From a checkpoint of a small audio-text matching model.
Model: 25.2M parameters, log mel input, encoder arch transformer, encoder norm layernorm, encoder activation silu, encoder moe expert_choice, encoder num experts 16, encoder layers 12, encoder width 192, fusion encoder width 256, fusion encoder layers 8, fusion encoder norm layernorm, fusion encoder activation gelu, fusion encoder moe top_k, fusion encoder num experts 16.
Training: 6400 steps, batches of 256.
Data: 39062 training examples, 41.9 epochs.
Rows from block 5 of the audio encoder of a small audio-text matching model, named by matrix and row number. Rows with one number within an expert belong to one neuron, the router's apart. Each number is 500 + 25 x the weight over its row's rms, rounded and kept within 0 to 999. All counts start at 0. Numbers have three digits each.
After each expert's rows are labels from the 100 clips, of 14848, where the router gives the expert most weight on average: "strongest on" is what is common among them. Only what is clearly more common there than usual is listed. The data: simulated sounds of rotating machines with and without faults. In brackets: how many of the 100, against the usual share in percent.
# router: router (encoder.blocks.5.mlp.router.weight, 16x192), inputs 0-95
# up: expert up (encoder.blocks.5.mlp.up, 16x192x192), inputs 0-95
# down: expert down (encoder.blocks.5.mlp.down, 16x192x192, transposed), outputs 0-95

# expert 1
router.1:517477461474447555482486469527481508478562484478521506476478513507491526508496488478495469497480511539502517532450445538500508491507492519551514500520516511497477493516533503473482491493508487517500524526438485513457511526523538445450495499524496469468510503534504507523532485526498502500
up.0:496499505475461505509510545519478516487474488552508489455516509458507512474484508496510499453486520489500496480509515492489482480492467460446503501515448496502534455515458539544525473488493529516498493482496533499487511475517521555553482468487504490491464474473478531504491509497498450479
down.0:466507421472507501525515487551524484517515534512508509500473547507482471524544510527517489533507551508481487518521485479540497487486524507478498527512522465544508485452471465494514487495504519527468508507514488477479512482489527487515506491477498535530460486505494484508508479537547527523
up.1:514507537509483542508439472518501491494515461478496487534489501518510450487486531501470480458505499514509541515453465523510493478502493523529540517477514512461472499456523473504473500506483464524537526541469538533477441510492497485465535512552502502471527502510477524508541466517534518515
down.1:519478543492505522519496522479508533513523427472524467527489495501525492542503486498469485510514453527483509499485450502523517545477472532579502493479503506469491547529547494504483471536537472478525515535502538565491487549460489459467492525523487474509536538467500519496468505485484483525
up.2:486515514489496465526512534509503549487483456530481547437497508496512528477502525476506514466517489494533471469484489489473477498523483447474490474503515504491510486521481514524523474502492507502497495450465499488509498466497513555519492506491472513445435457494483549516467487496474471486
down.2:466501459507483477517472471514489488497462559478522485478498523508471479556518527494553482474515507469505492509518555500514451500533505497493507530541526509503530501487496496504485549450479493508507483499523512473501491491480514503491466547480506530527489491501499481551509488492509514484
strongest on: compressor (100 vs 12.6); speed: fast (100 vs 33.1)

# expert 2
router.2:518529503486493537439482493526524517517517480454518495509482511449483550483476490477486534478490537484482477516488500513463486536533522534505476434469501505506484493532449585509511522508486512497528456525489522543529502487550471488520496472520494531481468499459508500520455489526507514474
up.0:542515479486512507513539520506450491504507505526491472503486511465510428490487526519489478477525486467473526498494511500500540537502443477526522503512528490482490476490519491553499488534479502471482512517528479500525509511482503524492516499504426534533522523515502505484505498482487505518
down.0:500494491494505510486528494487460510503506485516489456509524449455476539503520474482504512509538524496499491511490519507450484484502463456470454492503540466497530520498543519521490453497474534501546537489515483465536519520516506560484517486494510505456536492510489523540473527482526506492
up.1:442484529468526511522512533504497531514471522520483492544496517494480504487539508547521482550521458541492511458521485485487488493456486471478554538519487478498559490484515479512534477548536503482456465465500525493475502539503522508490505490541516466536529523500464505486504491480498541497
down.1:506513452525484486488496524505510504495475502461534455527497509469547473490515490517476483504509553513510484519473528498510498536490513519513522510479529496497496474479531475516501514477491491506540503531544534488516478495490495499534511515463505500515483512464489494501534520530578455515
up.2:529550501520531508486512486491524518486498440481504505530474465499502499517470466478461537512458541477506501505523506462480474513546530545520457487467493475495479495487487487503477490494490503541526491521516513527526475463512465469507523492487519509493453516471479496481442532501496485524
down.2:464529476495520479487514511528513487463432562516467486494502541568518504539493546507573523484531467497508533539513534534522504484494481471507522496482520472513511494512491514466520518508512513521443482444493477542518486473512487500539487521470489492522472485533518484487494511519495525508
strongest on: air leak (64 vs 13.5); piston engine (49 vs 12.8)

# expert 9
router.9:492452489509501518518494537489506530496554533506512496516479533487512472494505525475474475531517493548485481515445470464521527519503545477477502452533515506498495463519505508489543506459476493480528491540497522500486515494484482479503480526568503531507490550540511470522500484496521509521
up.0:548480476502467490525504485468469482541512499482483521494482465470508500532462475485510495464463509479513528513526512514510475520539462520519428508503518491474512550519505503478482524490504470458524512433527497470495504487475523476520454492466503500499483460515513504514534527484506463512
down.0:518447515495469497487531530510516497513497454494494503526553529523476559527484503490516507494476490471481504515501491490501509487535539492526444509505528484504496505521473534497493507490484477502501464478482462440515499442453457511544508519499432515493483472504531494501499459490500483519
up.1:519483500508485506496494454511526479512481497499489494541471504501513491526515438465524466460451491474515496562502521478472476516513521541536489486488540470476511519481541460459450533501478465484496506500510481512511488509470462478504488495503534495549542492513507473491478512540493489502
down.1:477474521464475497538520493456504535507489483469505505529492517471493535511433452485499530540464481515492520480457490513475469495510505507515497516498496476507520503509492515528492471510558499479532445503465490514538493526505499520446514509527519493523464480499511545508471476513497448480
up.2:510464488485522499461487445496538503470437512464486483532501487516528513541468478502522480499465475475533527548514518491501519525490503525523507490503564478444470489490512482496461537486494489496519499524540472511528474507508502485489477479475513460520534491515518486520507535563484512512
down.2:498468510457510519499508517455527524527555488491527478509469481505538510535501497496510519517480496499511509513466469514486494492496481565537519511463537490501494498489518504496518489601492458494511484557474505495451482537472493488479480495487516486480540500485485498498482465469487463511
strongest on: reverberation (73 vs 35.6); text has "room" (73 vs 35.6); text has "reverberant" (73 vs 35.6); compressor (72 vs 12.6)

# expert 11
router.11:478472493513513492542509491491526548515529498549491525500487537502500554483480555483478561525507492533494537508511457503504532505486520488555541503536508500461507507534509490475505488496516506443485474519505503587468494546534441461515495506540496501522488516466522494492472470477489487494
up.0:500498472506497505506481512504489462485518485507470533477505485496482499494473501485516516467487536477501509508521497466497536512566515523509454499489534514508513494543505515492494483530529497480509512478517476479524505454471511488488516482500491486481461476520500510525509491491496465578
down.0:497530491502492514530482506517527526473507513488522486485523527460516521516517475515490527517517549469523547492474534529491526523476484486514497487467499492474539498482532500458547454429474527495518490494527554519481485470535523516528482457532487510512477487507513511515503512510509480528
up.1:515528464529469492497542486523499464522511478495488526470476474496553481520463489512519502509516541479499487522507501499514478499501499477471539503492489509524469519536522492486493511545482506519499502493476455484538543531491532508491514481465492535514533528507521548513498448451461498479
down.1:527460513517513489467527538467483509476535516497519527446461508510519489466456553474514527451485504496501485506499487487494498453489503521490513481510477521516506531502445497523499491522504500500488503492481543503534509525476532461451512531469551500458500495492465530532495460460519532520
up.2:505495496525475505440488524468497447482480518510505484478482451515512486498477479532492522432493495444505460503511521471503482490523486484459505464501523497503486492483518465540508533511476540533519550507490482487559530485473502495519509480498516510505490485532480512524529484496444561542
down.2:479491506477512520454519494507486505514478492490452554483494498515508489511458557457460499484512492492532493534497513465505449499507500471465487501509482527483509457534453451445504513482518492514485528448481503506514480476496518515504500506481499499537484477476481467463548517488493518483
strongest on: conveyor (98 vs 12.5); muffled (low-pass) (71 vs 12)

# expert 3
router.3:559464484516485507477498497474497494510526479555551507453494531489485492506468466497515476497438496492480492510504482469514505555490447552535493463481509524490528549526494550502498518532532468476520506428515481502516464473508465474505495505473532497521520537522509500540456504515477490467
up.0:544552510516536501498519487463506521473556455516482530497502457490499465456488503498520538468500503450464493507521491517470529490512521490475500494495469517484506512533525492499529474473498502481473496487466488529527551471515468522489493512454485513469498525480519503468497508481491533474
down.0:481459464518537486517505543490499496467524483488499492511476518486459518510518448512525503489499534481505468493485516451473543493502538515497517547512539496519497499474470539533464528460461515496474525530521488485474504493507448513530551499482506509511491503497504502487486465526514545485
up.1:537508537488481543508503480453500502516530477484490523493489471494508495492460518506500485492474536535507536485452475520504539510486471509506532506492478473477470530535523503483538469500487485493492529475443451549524522459477493548504538512515462500488490496498481481491505473474487525512
down.1:481528520555511510540509528504507505503514483535502483497533452525527518429492436480520484502470528515514501494544449501507504521518529528514523497545484530489487526475518515470531477510501503490499492514533527473526504472481457502547485470515497534504510566501510531488451533501425492490
up.2:454502502469531510525476498501530537526484504514504527510497503482531518498499510508493529529516479503542503443481506505459475472497504481505517523481470447510516459491479492494583499489493512479506461495492512539498504513517505526501453502505481520517490492464463487478481464519519488499
down.2:515509500525520486534508458555520535516507493490523520486495526527522467493492570491491492513494491508520467462535493516517473501513496551549523482477476483412522454477515470476487508512482483490527494502501519544528491491509508505484481540455556493509502425488502479492560533476537543490
strongest on: pump (93 vs 12.2); speed: fast (74 vs 33.1); thin (high-pass) (51 vs 12.3)

# expert 4
router.4:496516497473511514501525462488518514485488525486491541482521515452502546491542509490530499506482471511470514492485508477511536526484547474543530464487471498471516488530505471498511468472510485497490476503489525514498477484529527503496475517498451498462518459520474519503496471482502509485
up.0:505481496509469447511465519505486484526512487505528507485505503498484495489466500498511488482487521495536484511517477507568489531516483530510507435510515525534521524512523532518520489537527462480495518461501461489528486510436516463486475506523515462488489479511482508512467488516499458522
down.0:506462472488486488479512530518461461478465490507493437467517542468477491496497522518521477466509512491479507533539520506485517429515459477487484504542496486549461512490502470515476574506506542486498493505538529450499553489477498496481482510489513502529455496536478485523457505519493508568
up.1:475483514485461537473507549508479455480495522484478491476478476499484524466507519539524498486495530513543486504514469491494478502519483481463511485512448468565513574537465487491496530509540522508528552466491502481542483515536504486540499544486466506522487517448477529485509486509501490516
down.1:472483503508501500480488510512533479478502494519450473506507509527480506514454525543491531461501467447523473447490500470531488469520458542465506544493466483536507511464521480539545503517467508521484512440498518498499495524485471540510499529487459509436503463476465493485536473532533494508
up.2:496469481543503519468488512463498452501496460492515467514480504447447512543483489508466456438449465476493522500523499526504506495550431508468514508508524501499474525502463559516461476498481561537499509512486492484504523455497477474466475532520485491457507510495489515519534535497490500503
down.2:466508478476466510488484492513464457486497512498490510523467498512502497523464495513440498463470463472506497512500484496500504470505469494494513558485512507497449470521472479519500475484498529489509494479496540485528525519501529485507551516516500526492509448517465533516563482486513521508
strongest on: muffled (low-pass) (83 vs 12); electric motor (67 vs 12.3)

# expert 13
router.13:497499500511518498521517494486501517483463453468489557493520513516503456497484495484492542491476529512493498487522503486480484526526466515527453522454482483478507508518551483520506530515486449515497509452504530491522530511463559517467516471475493489484480497492536486453510527464506516483
up.0:518481514493502532446466534524459474498484527510504456528477528478464512481516529509504453504511482501451492507471487503499507454519523517501529525543538545515482496508453507485482468454494523518505531509494474474467499475558495490542518538557475475525481478537482511502504485492510512515
down.0:519520493565459477502463566475493446480508506497493448493462515512534469463505486545541468493496517501515465531466519484512508500465481539511536547490516487509469534495527496544476509528477521504509493544548513500466529500502509484511507476526557501486506525507506493528478485521485469549
up.1:494502511519492492519440522515485485465502512552497431494493529517458513486514492532503468504527441522487516487484470506502548507492490508504535503519488526511476525467497514494514481470541498496491463494497488532485483445533469479540515499576512505503484518494504510539484497515524502540
down.1:479492480515460471497489530525493451526505534487523489463453537494533491498569476514520498540507507499521461524478557477518492498462507526510523506512496516528484520505461506504510505508459529514511501548504515510459472495491492512494504479504543467497529522514499462541506455514490461496
up.2:460522485529480484493493465527498464496477530518468509518503497529478457506529448538474494504496470530522523466481520449495491488477480513483522533502489469535546477453506473514486519532494538478479478510502507485476481520517499509510485466518518501528520499497466473507484462529500519477
down.2:552516506508505495504507519510460492521487473502458489501534524466483519550501536522522496513527519492524502538484479502500523460500502459506482517483512557516490505519508510480517493473572527441474518505480483493488537526522494502480484507478493535486512473552571499458484509484521502466
strongest on: gearbox (99 vs 12.5)

# expert 8
router.8:504503485503505481547480506519496504538512519485485498514486479446486507546534496465499503523497493510490482490510498512505525524513520503534494477483463519535517533523479527515547458504553503486493505510502483523457497564494484478503482479558476463527533542488527506496481508507524488470
up.0:477511471499494513485490501479549497505475473484442514497552506509536503506470481491499531491470509465526517465490544464485473497533494474493485503478490450479509475439534496500423580484462500506520476494527571514541461487508504502519483442480525528538471442488496474487495501509504497522
down.0:483522511465515502487445535527514532470498467503540505508473512496550439425486532477474494474453484507503518463465467540513479473518515501508530464507494483495512474504476537536507495493496480526513490512529541555506501489520501496526482522546517446468478463494470521484484489562505512504
up.1:537514543530463528485444502479490464461514500499490476505527428482482470505470494487489495482508489484503517503522534492462524472526511496467516511477531547476477498468500496516474541471469495482513532476490512466510495491531473516516518495547511500489459498521556488502509533494501504564
down.1:528511503467493507493457511491479495508534478479522484469491491547489510442465506471503498512468495495508482499456472539513514497496525544521497454510502502512462454513488528481486519471463511471545517526507522486516518482490517494496517489548537524553445478485510503505463516553501476531
up.2:537509508516500530490503499477532471474525441539483507470526448507519477463465520516473494456481496451474480488502500481495510488539511498451498509477512505452467513484514490552520488497472510516512485499484526499543553480510510530493544468475486536478454494489529518500541491469462501515
down.2:555489546483532516473494514515519473523499494518478515483480563515496513506496512479512516499500475482478483535501525512499525475481487508509498477555498475517493439470503450493476500511509527446471469519506508486543497534514511475522510488495503523524496506473521492488521503520461493516
strongest on: conveyor (86 vs 12.5); air leak (71 vs 13.5); text has "noise" (36 vs 14.7)